Weights of a small image classifier.
Training: soap at rate 0.0017, 40000 steps, batches of 256.
Data: trained on made-up waving flags, 195000 training examples, 52.5 epochs.
Rows from block 2 of a small image classifier, named by matrix and row number. Rows with one number belong to one neuron. Each number is 500 + 25 x the weight over its row's rms, rounded and kept within 0 to 999. All counts start at 0. Numbers have three digits each. After the name is the row's rms in percent of the matrix's.
After each neuron's rows are labels from the 100 images, of 14848, where the neuron reaches its largest size: "top examples" is what is common among them. Only what is clearly more common there than usual is listed. The data: made-up waving flags.
# gate: MLP gate (model.blocks.2.mlp.gate.weight, 768x384), inputs 128-255
# fc1: MLP up (model.blocks.2.mlp.fc1.weight, 768x384), inputs 128-255
# fc2: MLP down (model.blocks.2.mlp.fc2.weight, 384x768, transposed), outputs 128-255

gate.200 102:438481516466499517522517490505495523494505520484462528515470498513480519453522477477529495507510451501505490483497485523497529518466469452481466466492477472540501502483526455489516495512554484467480502509480481485450533470455524484506524493502508508478492469534486504495487516511488497491473518515542500515481496521515498458556491497503541481496473547495454517507476490488530546529462
fc1.200 109:449548492483528471504482516563501494464440511537444495504525521522479500529505512502496474510538511525470484510525475472566512455515488495505517495531491451452483514470499494469488522495513490536452492465514496500470508516488495488463558484497468499504520555482501516510507524504519465482533476513496497491514486543507499490476519475506506505522485496548490558485482487493501481503482
fc2.200 102:485502498524501524501492492502473503483474459496520469478551504522476517467523480504483500460516516514470491534493532499533526542500504523509522493523473486536481502488488483501505496507525495481501537511518468471431483519515520514551514503514492506480513514520469471477488487514487501520506492498569499503447504498498476501489502507475466458502451501474523495413452463420506486463501
top examples: black; border

gate.30 101:510492511479553532534520489449471536534531516503488509523544506496505497488505520504478480503537487495467536508488471508482521516515503468496522521442474493530540506540455523505512506508513458480469491494545484490517497499486555484467496539463464509556525508494479498501482471457477482542532490484467505509429570482499496504452476516476468526500439481523516526533527530506488494500504
fc1.30 104:488513545498514512492461520499493512465481509541490489512545505486508456488545475498492496461511475490475475513479420508482505537531506462466535497485489511527519527505459464488509451527499487487508489508510500496470488494474501535467488532489510524465497499502446499510456501504510494509503544503544513494460491466532438551454508481487489521535484488500522530487488559454545533505506
fc2.30 099:531491516504491526525477543485488510510518590523435500510581503520520487501530503486528490481471526470523491515497517477447495508488513506482503490488496545511531499466507501477529489501474512478550503522533508525494521494502443524442505502493472522507476515488501473504512501483519499462497501481507537506529486511507460520510533509525503489497537526506485518516478496510488554506537
top examples: blue; crescent

gate.141 102:494513494485520494485518516446521532514491491537452514467525481546519497480480548495485537506548495495512518534531462529471487502504491452484553527522481534524539471490498531485506512513493523533538497522521531495560519457483513502481496507465492452499501520487540511503546527494514489487526476522483499484519513491490496526472501475525529517501505513521501558472462561522478470536476
fc1.141 104:533525500483489508490474524561488464492517539508513477482504524479482532446510477487462526504502523520486537461496491492506490465563519508462526491501493488482508509488542494493527506477493506533437504507525481459478487483491514511475474505534460512520516524501518505509510477475512513475480505518475512520517456524503490460501508524460482503514503488525465531493547487546500532496496
fc2.141 102:527520501523486465448533526472461452483529507486498469513505488537515532490496478570474491483507486485482463525464468523531488466528461506494515489540520472483508544474460516487456529536503497494495541550515453437537450495488516488493491470507452535474533512497520509479502498478529497502510480492466465464507497511470522528494516598499475497502513485492478523489456503498513538548445
top examples: gear

gate.469 112:473520545497497511510493474487510484511501498526446479503505500506507520526480434480515501498540522526518522490520490487455461440499511486453489524524511523512490494459489535451491509517521522497466528484529534508529425429504453519506510511489464485471478543460515521524487481470474542498442514489516497518504551484549562506478503485481457484478446521507502527499495465490478498485460
fc1.469 120:486488521489509517467485546511488478463476529498498499474475490481520468486472511502513477519521471494501524473548508541514472514506507535486501509500489505518514492529539482474496506532505531518453511474541463507508505508493484538483509559510510532500524470469502504495448458477503510495533493523499559505507503474498499542498509505527466549501498481491500513502522523466510496516552
fc2.469 111:514481500455541498502506432464493494432472515478462477509526468534519489529488484503491546525513507527492519508504485524504487503523493522467520481509510527516531491502533530506482486538497501484476482499493522491514468492498516490505515509480448486468459472482485506486481500523502471464504503495559450511486530489520478502436486500502463478533471528464484518468491529532506490481524
top examples: flower

gate.117 108:480489486506536483484459502457470509474539436509445502544522520475513486508502515494491528539501560481483523519495516522519470520479538492493486540476466512464520477475481495495495534502494495507438501479487485482494457493545511469447560525455484480491493548550507504520491504515519477528508512477517503505490505483512490489479491472528482505507485519440531531494523490516509497515497
fc1.117 109:540501424508522465487493534491476542525529501504523490476496544490535487532525493508477497476453523496474554509482485496510507512513512522482493466549517447488520477479501496476524502515456501478474468502477492487487545459471507480508503502526519542520461564490494517516507495518513491513513524499528457488531536490517508530507468505449511514485481506511497516527448505505454470477556
fc2.117 102:529535506518510539510523505530510481470477459520490521516531526464488546499518478442495512498445501510526521518508494496516497473501470462516489501533508480505518507488510484455458510481499523495478516507471513467489505493530485512523477491518475539494494485546501454566528439514524487508482510527498523525494468467497511508518511518524547534472514494494460521555463470517498474501508
top examples: ring; rhombus

gate.682 122:496505486516505476496495488494482535532515452492472499514511514491494515501485476500517482465511527506548454501488525482498511534495486458537523466444529491480480506517494514569543459480526496464468487505445504522501443490532513465539469507535503501516508507505498550512516526510485478467543536499493517518515472492535502510470517498475524460498496528494540536460440481517468520529464
fc1.682 116:521512499557498544498460540477485475512465521487487554513493501509476516523488503488501485493521547519541457515497485514536501505545504512512494492498511498483511480486454508518541526520521509538470495498489490499498527530497528502468508494542518547558501474492507465497533511516477542514484516494502506515524552512519478470501467491547510501477513470539501494492468487466517499463558
fc2.682 109:491460517525504512514484461425482521469499520508457481470501501515501536531514491512498507515527516531550488466514487502479497519497431496487499480512530451526550475504515536515482523525510546500518482535489488501510484469501510503502473529496456496497434498500469528484460461516479500475514495558546496492412508522517492519498509497486474500487466503492499492487468503483504471486525
top examples: flower; star

gate.72 100:453502496513508549504496529499525481494524528474492506482470521495528487454505480526499512509462506463486475486488528478494472511503486453508504470507419515507509532480458499546467501499505486525459522454503546495472462506521494500537545481499510489487475489519533553514478445499484504511497484502503446513460486518457505478500518516510532485511493505505478480480490485498497473494518
fc1.72 095:518484495497488528518502489477525492494489504526465517520499512527485496496493467474489454482531493558551515449478498487505483473511498474512506523506558537545510522532456500512524517538484514434492482505506493503510502521517513516513510450489463509472504531505504509498509547521491498552496480507469471491488478539483483504525494528536536482464476539466489448489477474525491490500489
fc2.72 095:518481526576479471493510464483462476499499481513520486521565542522483530461477454503508521511495504515540470489467500538525484496485496472490534520449475497523505562522485478499465510519498494472515529495493525482483490489519467489487512531542523498515530476547497476474489450498471497491488496468527504481564502502532485489500457501513521529514497493500531527507495454512526473483486
top examples: emblem: no emblem; offset cross

gate.379 101:485506496464490498533498540518515500499472424482511542484522522483532530540484518480514493521519483522471511536498512498521502518480493513479471483500499432488530468483501522557468514484490525526459514447483507486483500527502518499509495481515528501481543473495492555487471580500508533481490485520512471528489488493483525480537502517505470519484444492528503525521513479515555574522501
fc1.379 103:497527478525505556505472498468519485516527474485488530439488514496482479501495496469528515543517496512541503486503567506510464494486511478538488488538530539476457524479485506520510501483434510468490504511535518482495501550493474546519522479492464514503437488524480472507500526529509507506494518480506515528523508512476476477473499490462508484509501459476487490488506477500466543513455
fc2.379 106:517492492558503511503512485464545531481513540530462512510521492523520493510528502557479518462487503523510489469459491497515508482474533501489501525512478512489475496517489489482489513504526494470513543498492522470551485512521531522470549528506500497480510495488493520545533477509454507491518488470485517538512435513488479490519479523496474559545503497499518508514473496474483517527559
top examples: ring; teal

gate.361 096:536517509467486509492528522533510468489499518486544476501510496473472535457521460523502488520461505507487528517513534503569524502502518511468462513518508488529478498496500546499467495484520494513507518520496492522500518465484476446461472495468545503473500504490530464510483545460466535469478495516458516504456483536488492504509529485506509490533489524566508478525527517546556486502542
fc1.361 102:501529522478514512471493477512469510522517477493504537481472517517524503520473509484474500499488482519518508517504493498453510463486512471534527503529537525476529517448463516558524521473486530513500520483535524501540489521523504468532525535500495525533467484521525545444517532518522511511504510538511493542538531479509468535533483492527501507498508507506505531515498483536517527481529
fc2.361 094:453519498538498483477511530487493488502519506490484468515559492475500491460498515477473521520474522464490498532535514489464483505484502511525511530483502482484516481528465458499438530497489526498505515563526513490448515531489510502515520494498520535504502497447510493456534543462517492435523470537519473495541514512476494528516515550574476469534492520449532534521449475487519519505502
top examples: gear

gate.339 097:529459530471502454540476526492473500527505478482512480505545531515520495536506520476496483501518472512470524531480536478510487519502504495511517532508489466450496496515572502513486507471485463502472521473531508489491561479528456442538487458512467492503517532485502531509463502486480521538451494474522494472487528505525470526517475491527516526488468484486508523485512526495512499521483
fc1.339 101:498494498519493541496518462500490495492506486535450484481497500538493489470501489520495507451505507487468475537551488532478538506460512502514526492501486515517499493452494487453485551463502494506531472468524483475514482507510520487532527495483499500489508468494548530520481467514502508513500509512471493474534517510510491506501546511485506514527502510463497501506493507514495442492503
fc2.339 103:482487490490489532476496512520552488517512535525527476491553465476498483535525518509521424523491525481485544514510476520511527483487453488446480469499533449472527519480467410485497501510500500519468462522515501498512528512506489484491543501507479571482461524498500532503536491496525494489506531490456482481524502529513495523493472559524489473528519503450536520493527524464488479451508
top examples: crescent

gate.481 103:492473487515498486519530511505473507540503473502473525500492520478525522450520547486506511484479528487499503529534494526524476485523540460473493481500466459468520526527477527446508476525492471531516531483521479508473506491501524529482526463515529450515515475518475554509485501476511482523544538488467510496476498484486490502488520456545516510531516492528543474465511493522494514490473
fc1.481 107:481498470484507493497527537495476472533475488537509472519516557480511485491501532501492527497521472473520521525514501528532475444516498476477488512517495488493479511524476526475522501515510455511525523512477473513456518473473573539472508499487507479465503465473469510481497493481523476512499503475525560484501524500466510501552515494515477518509516538519520456479498499515442513492485
fc2.481 103:535502528519520520501478506529542540467523497501551511510455506493525509526465461483488540489491507517524499514509482496489462487459493470503519505513494524519501517516496508506491512476464551472510466523493503508507495515485482449511515523542553536536418521538487480489455513437481477506488515504503460513516517506490551478480499452575509490525468504479493493501456518521506480509540
top examples: black; diagonal band; saltire

gate.582 098:476489487446475514515478522508505532539499503490539492480473495490492519506527512471486486504508498534494482495451511443511486506520510520520520523487475527461491418527461508480507481473518520517486550520445483512500509499531569517513484476498473487499466511514461523479534545474435543471459520475464480520505495474464484492462481486524498515489523564474504469506542464500456441512511
fc1.582 098:500505542488517536485538520456489494508497560498522484500544485516513524471536466532524482496497463498512527468529509515532527507524475515489511452498536561482499483486486502531494480527507486464495537525474510522475513517498564499503505501485520447447534494520515466500516493503488505482518519503488486502501523513484519477479510473474481492479500550496520443526495518465514442527507
fc2.582 100:511516534478488473515478495515467474492452446490505526494440495455493499504471504494488485539501476504472493493534469486469517496510498556500464483495487498503502506545524463505493494549508504491515450511475538484535473485464486509477480519502507503433504480513502451460547474518463515484484463510518543473542489499526477488521535494495446482515549501526508509477515542507514518485512
top examples: crescent

gate.190 099:487529529482527526505523504466498477482521479548497486493511529496490482505490479484510544528511547543511454501510538515472452454467496533477436479513524524525486532529516485480525481510495499459514518524469507502530519538494477513491502512523482499463480516475474457490513504495536469506478509526463464446512500514455479464466502527485509499533511513570517479453494533523514461527501
fc1.190 106:511533528509469518478520489451497471480486530445526498511465520507484542503500495512534544507503498522517512497533525483491512546531517467501470502494477502498469487487504526569538533500468475481515525495474486494439484466506485518469522486511536495494537513528506508486510517498479491502513528522493460538508499468523459478541493491516510523503469495499487483533456476546498526504503
fc2.190 099:492494515595527522531519541529463469499519547522481497493510537492514485499531484479500502486480545462505532496528508458509519506482480535495493519484476523553507525534525510481502504518502493500466478509458497463486509510484492503480470518532478534501522498473505535513488525495506498482480511494503477506498548473478517461514485492488481542488521491504487552504472459527502495550450
top examples: emblem: no emblem; diagonal split

gate.354 096:508509480458481491492475507492501465505513517564519482473521494488504500471495499498457486510502514504495539539460475497532530526488495507484527498496508530507493511480523511572469503520514507466480510512451466512514535514550507530527492484540495486478529487477523484464483516461471458501495512478532491491497516537515497484511467466468469513503450516472485508492508530477493504523453
fc1.354 099:489508515509500542502523488521497462465532486490501487514486480519534510525534488511503501445472514485491511495511496501510574468517446484461517480435487523510517454484474545516502534461509492484478485505505508474477533492512515486462529495513478543463491461491483495496448494470507482516450511509502516508508523505537522481512499550495461536497518491490485506547479458462493466528494
fc2.354 101:468493519498496527468478517519510494481485471503475531508527488480499508491499502487555519512445510522548518492555523547497532527544487513502542454454525511506528481496511453464516498530515511512542492476522513492485499520480504451508496502461499466497504512466491469484485511487534470496491514521483557489478488475500485500445524524487493480519491508517556446471522517468501525473499
top examples: ring; gear

gate.257 112:496493461448507536527525446482499547536513524469558465493508494515556491526459498519496549505496492500453494526581502470494487465486481538496509492480523525493549520490518451517444472478471536518505475484498520499517527471525532490497492507492487466482506538530520535492549517534476515453496491534481492508517531487467469511487492509498460488506529510465506500539475508509479489518495
fc1.257 112:495530468554493489506457473557458498487472498512504525507493546456510480498458532523472478528493515500488503503472492524517459526487443490519505441510509502479497433456464532495530478498500480485488502557525485484501481477527523479518462551486530496520450473467483505535545514496535477514484499490526522477553502503493501493483544457516501488524500445506524536492550484503501490549492
fc2.257 100:447510550452488518481465489446501467482488447474503487472456505489482522494505524444499501440478516545544494492510520479476498523499539509509465496516497495533505479518489478497514487451528497467491542487519502531499514475520479517489525479514469495461515548521510515477463515520521518536490487531433505486501501525533497494520463410512538519454503530512548490493527482520478499529527
top examples: flower

gate.280 111:473478446444520510447535482476531527484517479486498505488505502462494497454527491510488518515463510501526514489524495484459453434514527517508516499518503530529515464480552490492486517496463462486466505469499508479542470503475527495488511540496503470528516536521515515481525509490503529509519513536498446498559504480501506490501442482512534514543522549485516542497533480541438481467476
fc1.280 111:524481524466482552484485524520506537463497507486491489486516551477490475504508494479464517521446497493486500511518504499490489488495523500493495502559466470563546480454552487445464539468459506461471484492547489524476540548523499503481480536512485516491488480527511534516477509495496513501494505503475490506493480512495511502535473485515514512495479509493467515523523481524483506466519
fc2.280 107:514469493477498522478522474532414517482508488464529433500528529520476488523559488510503507508489498465494503515462521506487494491481521447514492479505491481478491523490472485513466513491487510517494499541534512505480511526524480477499482482507546513507498473498519502465452473483522459505477461500543541454485506522450540472511513506482477525535488466486507499524517512497512491534470
top examples: quarters

gate.470 093:476544494518485475529499509465528462489479521498504522492511475478493511501494491461520557526477565467525484529526500535483468488479541492543497477515477480484471492504469530514492471558534514528504534512530527531479475540486469495489509470465481525501472493465488451469504442520502475505473525492491465504515511518483492525482466474503477511512512509464483492511481475505466502512504
fc1.470 101:488527473527481445476484509486534518516480519504555522492524488528533486481484527493511525564516570483474505475496483465540490527539447483477458516523516501537561516493473517472512516516538505509533520492491508483487489501482491447514469487480460513513491521512516511525481490464466500469521447548505470498525537520511488506516472480486489469509504483490540510454535526502528491535541
fc2.470 097:498501511528493490472489514489490475514526505482450514518447519503521497483524465509511450456473470500506472497499493486496526502496526501506497481454516480502481498520481501500451491475469476505508498501510472478584507447533471503481517483468527496486521480508462542491476515475506545465523487483482436499495489486479500480467525515501509563537567540501480502522456525510518518475461
top examples: crescent; offset cross

gate.395 106:492502489460495487513512524461542491504491521472467535479500474507501533455470492548506508530466487519510542549471497491512506518484478481448464539550515477500503541475530515539493510506523488495484508475491524515486498474455486507502509504555516537520506532501515526480518495546489506525512500482503509491509480477481478501525512542526479522516521467499492547519431515574503479525517
fc1.395 107:517497508454530502490470554516506493516450500475461480469504520503495491532478476499520509466534475467484521513511487534505519528504464522470534528527488505470490458474488502500500508483514470479440520535503516494536505516488479480511546485452498489444501459483487480479488496493476488473490515487522443521462516527501505487477466480523467450513470484495507483481476479451478481511531
fc2.395 099:501537531515517470534538509494495511483471484511494495528498506500512478513466466526496491485525514447480518494489525495481491530506506518461456523467481497545504520520484530516550512466474543457485524471506495490511504486471480501482485527483521492495530500485488476491526485535504502493533504554495505563503494461516494509537509432460517500496499498528488500519492512504490511528541
top examples: flower

gate.569 100:469496462487518501460494548485523496494503448453511529515510445504473488477513505549453500511488456517533485483505470505514454462527484486516544488532507545504499512485517506477483479454478507503483531517428524485516497491471472542484537508505448480465514539493512511484497535488519476459452469524540504512517504467531501500478502473495533541528489511487500518479489491492513493506433
fc1.569 097:530515475484512457551491494535513494493488500472486466491495533472523502528527519485483520507515462505458475515524458534499502568503517484521500512499485472500500484525546489516511522486484532499505523505489489429478501500516519470511501499468467495498481441530557504475492540487451537539477494465520500498518480493499477490556470514495518522474504471469405551519467488531491447526521
fc2.569 096:476524490526487494488524487531510534508484483502529518453573503511508477515480512490518507527459529539559544517488538533539527505527496520502542444541517470501453511463449451496472548463546501537510539531531512494478527505515522495495532466480491503535506525506473497461492469456505530528502431487472517473489484571505512536507510503513517508483511518490511464510463516492481518508494
top examples: black

gate.403 101:454463512504480496524453550495518494502499476517527497430456509506521457492481536451490474503462523528501486521496508534478468503509505471517488486519525479482521500485523472506477512495534464506522478467507461507488508503490496513510514504493524478489504505486491517513480534530497501480495501521495480493446444498509449470481473483477463516467479498495498514494483474507505512463525
fc1.403 091:481485494490474502514517515478459479515493477542497488490481496503522507514502491457511500437478511517481543538549503472446503501564553515509537493510527522522452501505478452527516481487489465490487478489487523552515449526489495523486530513505461500480514487499479516527505499566489512504495527448461551492527471474552442490445512484463466509485520500499504499524510502465486497461514
fc2.403 104:505477489507499520490520496456540492493504523493491454546525504512509472526474551511504445497491512464494505490444517505517503508481503480483459481499522499519524480515497530535489538490483483518491551518500499501496525468462526504565482462471472471487487497515482486530473502486466491464537477495524503467483542475492487515517489474495514460511461478459497470454526525490507527493478
top examples: emblem: no emblem; upright cross

gate.468 104:542506466562445458486485501448505456449519444499505475466543503494490523514488520520529503491525510510523497474481539511528506519498532506525524550522497510514529539458521469476472525480496485466480514494527483521509498523519475501482462503534458535526499496499517504492475525495501473525490508522547503466499527574453517535530522490463493502453513518521498511477487534527451473456530
fc1.468 100:499525518473516497479459500513493501525512483512476477479472526539506492511513540464486537500477484558513502522512473475519511492443490502449489502498502462533528527547504525505449501465523527520506497438505506525521552459498473464446511483502491475534459487505450477536503533480481463548517465506537555511510543485425468550458514500528455495503496498507476520480498450476470547539493
fc2.468 100:492534508511526518556527489493547440481465520484499520526488496490515480452464545503537485523479522483449484527511486497479451446514475451433533499538515499484512586522525489469532494522496515456482497476437482482508472514521525511507487491484485444498463510514517502466511508513496525477521469444486500528517486480528467520521540451458479535535486491484534506482489493493476484508493
top examples: quarters

gate.483 101:505483468500503512493492526481555505485563488509518497484513506489495511507489511511485496521444517490530489486466487505462535485526477519516501526489480471513500522507536487503499489464489520508488545497567500500501503511507496546515533534494491567489470525556504546507492516507491522488497505493506501501450495494521508491523519552496517500485526516508486563502445457508446492505493
fc1.483 102:473443502517510436506484517485487509506502524469497505533507515516466509479506517504482498489495493482516538492484468514502534493521512480506449525470500501539511542510535485544515509487492478499512502475512497459462480483480469502512501517521556548512477479526471551493466507524465472484549464521491518482466478470510505495465530503481490511474501502526490536480473486499440467492493
fc2.483 104:463502528508509486524531472501476453474488555455511556478521512438494496475466495493554458503468511479485512479446476461511502480509517471554473490501489489539477535476484487512481525561524523525491524463503491496494497541478456478472457514475508501517532522502496491495491481462527460484556501562510511492504495516496493482525490474525508497478485495501526505520473510499507508468549
top examples: quarters

gate.506 097:498498499514501454522507508482529504504499504494465505502520503479468501499503486489531504556502496495508493477447505513505497469523514473531486481482545500482510501490499486549507477533491518459484491528475461449508531528521473500511495503523462522517481442530414482534483527511534507467490488568490499431531477507473486495486549507516522544475477477525498465516523526504468527533475
fc1.506 102:483488488481501494509495476457484528521504476510489475509487538518494520544507524551471539492464527483511510482517512500465513495442486505472459504491430530472519479479536521472509543452536516497505483514479508539514580478510465543489510531508504516487474504444506550450456544484488485488488515502513530483544494503499557526502543509501489458506500523487537519489478468555500489511465
fc2.506 100:501490551507485490438516499479519460447508526527498523480510504531514488449474509487524484536541509496500475495540539524501480548484544511473505504495496467519510485529465508511523514528504477520517496459470506499493495511496506463492513540508488491494501510499456460530546458486473512489523515478550558483534511513466519506485529491519515548527489495481468520489519540523462535477487
top examples: quarters

gate.428 101:507530488482512511509520463541528484510516533542527535513530479469452490522483499532471519511496528497488504503533504510543502542470464506507489455491498529490484527505521486519505489482485486490511519472514559491528478547539538445514532519502448518472483523493537465500498464478526519540462486500464482490494539500511511483554523526477498503503503484492474492503480514471515521505504
fc1.428 102:520529458460517497513503524554490506492532565500493494479528504503477511481517503528517499475494492535491517485498487462479482543517478517474518457456477502491478499499511460477540509507484497448530587528481491502475529511527545488539484485520470470487501536509554500504514524517540524527469455481539466545509508467460518509510518526515492512549497507473474502492507520475528551484511
fc2.428 101:479465478525469511473472508523503512486526581521501508514533460502483514538509507508488458546507519545548511525493545510492533492492478554506488490501490523490511548500518517501538549459484547484493518466535501562522502527495493488454518517492489554511447519495481499488461515504521485497489501511468555528488520513498517560501548504522458520513500506493527490543492510452475496527503
top examples: ring; crescent

gate.636 098:488523506468486487477526505512503516516456473510497466531513504468531537468519485504523512516465503481489499485496503508463510512507498528477491484477487510533498461491546533530455508571511429513502501479471443463502565464464494518538498473514519493498496514520477508501506473465499499492489494471552481497489528492474468514484492486527533491523469471495471522526513520522527482454508
fc1.636 098:530451519475512499505493481489508497467494517537463519482474512511514494520501521506521483467543493500485506517480503500539492514511532489447431513522538541514484508486491466475499507481522513507436471478470537500504472531504482530476500485505502525547520486482539514487475503520516528494507512533501526483543508475480484493496469498475474496502500515492458544565473498510527537470502
fc2.636 096:510523469450516536528513514447491462518516542503485470475544526500550498503488473511521501484522489495547526540516511527492494511514474475500502484512481535494526494483513463492470462542515535498535507499530507510482457495510438499527484500510528516482507516517523580477481491557516501489518509526467498530474504511482518493549538530545457523482509506467513500497490461482507523462493
top examples: crescent

gate.519 102:478472524515510481506488535468547511531490481523468497506441492512528491514477467532531482503510476508504502451462494509464491493491515571520535484503549516553481474481490502434467543512504494471496444481478503492503545523467520510472448489484516521490515471523524491503542486497476532447501515506528499483532447499508498472448546526464500516518517483489527501464535524514510499468481
fc1.519 100:488488422470521486459443517485495497462546514463521510496528476508517479433493518503546525486503501531505484459478467525476431498508510466476478524500510532488499479528483524529510502495477456489520484498500490468483494500518521500491496462506446473477477484536499527519520489477508504480520505521516521472480496521455461494475503498502520458526458469482495485491516500531570478474488
fc2.519 094:525524487469476499494517512480538540475455528487498464482545509489526507494503475547517495526518516509466481501493440523512497521516473544499482521482492485471481484529523515495515496508497499478506512515486503528460519498515494470515528455482453475510506507527537530508524502496491520500486512480507502485458500517489523447465491458467484506499481462513490540520488526514472509524569
top examples: black; crescent; triangle at the hoist

gate.511 081:500548503496517459521494495502516515516475520495484508458476497527482500499435514504472463475518480482476485507531494555482539496489505464500496504498538482471488489529463495468505503482517486470444492573528516492475520493496522539498506536494484513501507510447509434517495585500517530508494506501552502491481523496470490483531447502506509518473508498501486486476527581512485479516508
fc1.511 084:549490492507529541508476532493476502509504490490538443487452523461508485466489470513483520510535442522496500479474488538506455511470504505501495545547485485494491490503492483522530514487514518481508513469460516485509520465528485505525528492510536500482463566471501560491517504487563464511476499539494545481496501513502523487507555509491487496490456508508534495526448482523498488503497
fc2.511 094:543542522469482482536491478573456522497491481496525523510466535516504481479473481489490516483460481503488470494497510489464499484503520478520459506498498461514509488466478479459506471457502484532481517558536490489518504475495446459505461521504470518504521448487467464513477474441513552476536486524518518488526494537469487507529486573484505509499462510494490540495489456509477486504502
top examples: crescent

gate.419 093:469478479534511513504562476461461510444497540551497510496495521466514493505495505489463492486454515507490503496493506522524474482510512504463470466463490490493489473525469485531522489512478493446539490493528503496572518521468509540527512510511522510463444499550544485432491499516500531505504523535485448500486574503495497518501490536517492535541473481488501484542490550497472486498517
fc1.419 093:480498468543513502513501448473520496498524477494479514525477481520516480466474507431496521480491521485506504491518543543519460523514488497499516478474485498509455491473510544492515482508529482546500511496492495516476514520513512517485483494523535467514440535525508526460512546493548520496488506456476520509459552445493497508444447503475454536489507492469507468522451495481497470504547
fc2.419 093:490494521535493490528519522560494489499485463497534510522550481519540513491470522458517533502501522491464559486464461520548506505502517525457476498520502460481447492528493498563478515505509449503517487522480541509443510493520491497503508500481517491515483497531516501468493487481520502517509476493557474476436506514498470477523497491508526481494473486534507515482474509555494479497475
top examples: ring

gate.665 091:482474490488487520468518468481512536463535480495499512518506520496479496474520498471470490424578514529487482510515506474470492499507509526497498467433524567551524507467475485492522516476464485512530504530463460489540480513537458481526534511498513527482480525481510501513476522443511476479503493504491514504527550524484448532491497488500518549486496510520489494496444456493508501503480
fc1.665 094:482507546520483554533523504517509471467484500495504500477467500503467486482522513511502500496446484550493501485488490492525501506533503476477527513510520536511484548515471502477541456507536466468502546462489498503510481493503519532483484443521463487490479469486519486521531483542511495503474518539481520457497484505510515486494483476459516456478487488506546466497491508533445508494521
fc2.665 093:491493482476481450487490455446453514453505452498511503477499518488542472495485488397511537523498473518501496491514534504494490482505510543501473522511485479476461512506494519527471440479507472549462486582498493483486487517518512456522491520489466528512491498478497441453512511522496513469469511469507469508495493514529469487543500489476536503472493518563513516502474537467457475493516
top examples: flower; white

gate.54 108:568506471457511505461493541524562537500540514529529468482500528506516473531515506500483496580466486500537485538503548484489530506500500498512471503536468520515477529518503481541480495486478497541500519504499495502497487492462492477474475490500498521513462485536523511492524520485499531490473483486522493537520505474501507500536512485496481500497520515487491532559505562526489531534482
fc1.54 110:496538492491512516510468545482491492490518496530484474484521522505506494497522543481527491535529511497494494529477512521501494523477488530497475511525449485509476488459467449502471489515489486502547488547472466490467498518524513498514537521518536475517544492511481489513509515545487500550502471483499484481510519504479485516468519462511459522499482528473470480506542508492533469459509
fc2.54 107:479506515514557496527477500508492512504472496488471516507485526486467528506507519473500536498502470486463482515507495525469508521464517448498487507497488486547501501487533469501466468486510494497511501522461479478506505483506451509485467531550500470539528471509520533522521491527476538545518516472478474487577482507525501523501500503473520507489511516474459486562542512498500499481486
top examples: flower

gate.557 102:514478536470500499504501515540560494509526491495548512508473505482486489547544547459479473491503479490478483476452525433517514486515514559554532499511462492489488507477489508477499540485535530506504515485472516504511490511523509494453443485504522494521534467508470520465523487525483478480487535482505523602518478493503501501496520545510513511496515508477523494502519482509541457492502
fc1.557 106:508513475527498502496475476520498544484526485490493486479494483533480494492503464471536510537464498493499492508518493523460493517506485454460474486489559496490524505528514505551518458513498459517498494520525523512488540470462478478565534503526508481487484519541510533551456530521513480517490475470464467442484509492461492503482442501534472506473462498527488504529510460500463496562500
fc2.557 098:500467480419497569473477499462511496511487544498464529510519496495472467480501451592511515497503528495495523508545550495466508538516488483486515506494502474509515494483434524513502473495509489541528503541502479490536490514518485439520518489506516515500515491496446521545451423478508485493477490470492473517503541506461521505496447464472463536482547484527497504530483514505497515487468
top examples: black; ring

gate.100 103:498467462511555500501526530521522488507460454472512501517456477496477502479500488504528523491526509507462490471466519493519516530468507476489502463486521501495530478491494526522545528495508555453523471494464499485532496504517491552488500455507497477515516549509516459469479534504501505492473495492489487511514485528446562475496502487507528465475481474532506476532466522510525582515509
fc1.100 105:510528519530478507488525516497517522497484475489485509519458498508470508513520507536477454484491502488524487505506525488531526531491505445472516538493523507470517496525512515531499546518521499477465519537509520526505513528503487477496481475484497432454508519495537473493500492495487528506477484504513549469472534509512516494485386476512481484504446481542496492539498489469469514541437
fc2.100 107:538496477496506527511512499472506500491481509490508509463497547470464551512511534470490491470480484559523478491498487503518505526511491503466557524454480488538521503485537492493505535511494521485495465435484493532499502455532558487485474533517489502510483483480514482533498486499481498557443534559504496497483476512500559469510502492492515493466471458531523499518504521524517497491524
top examples: gear; ring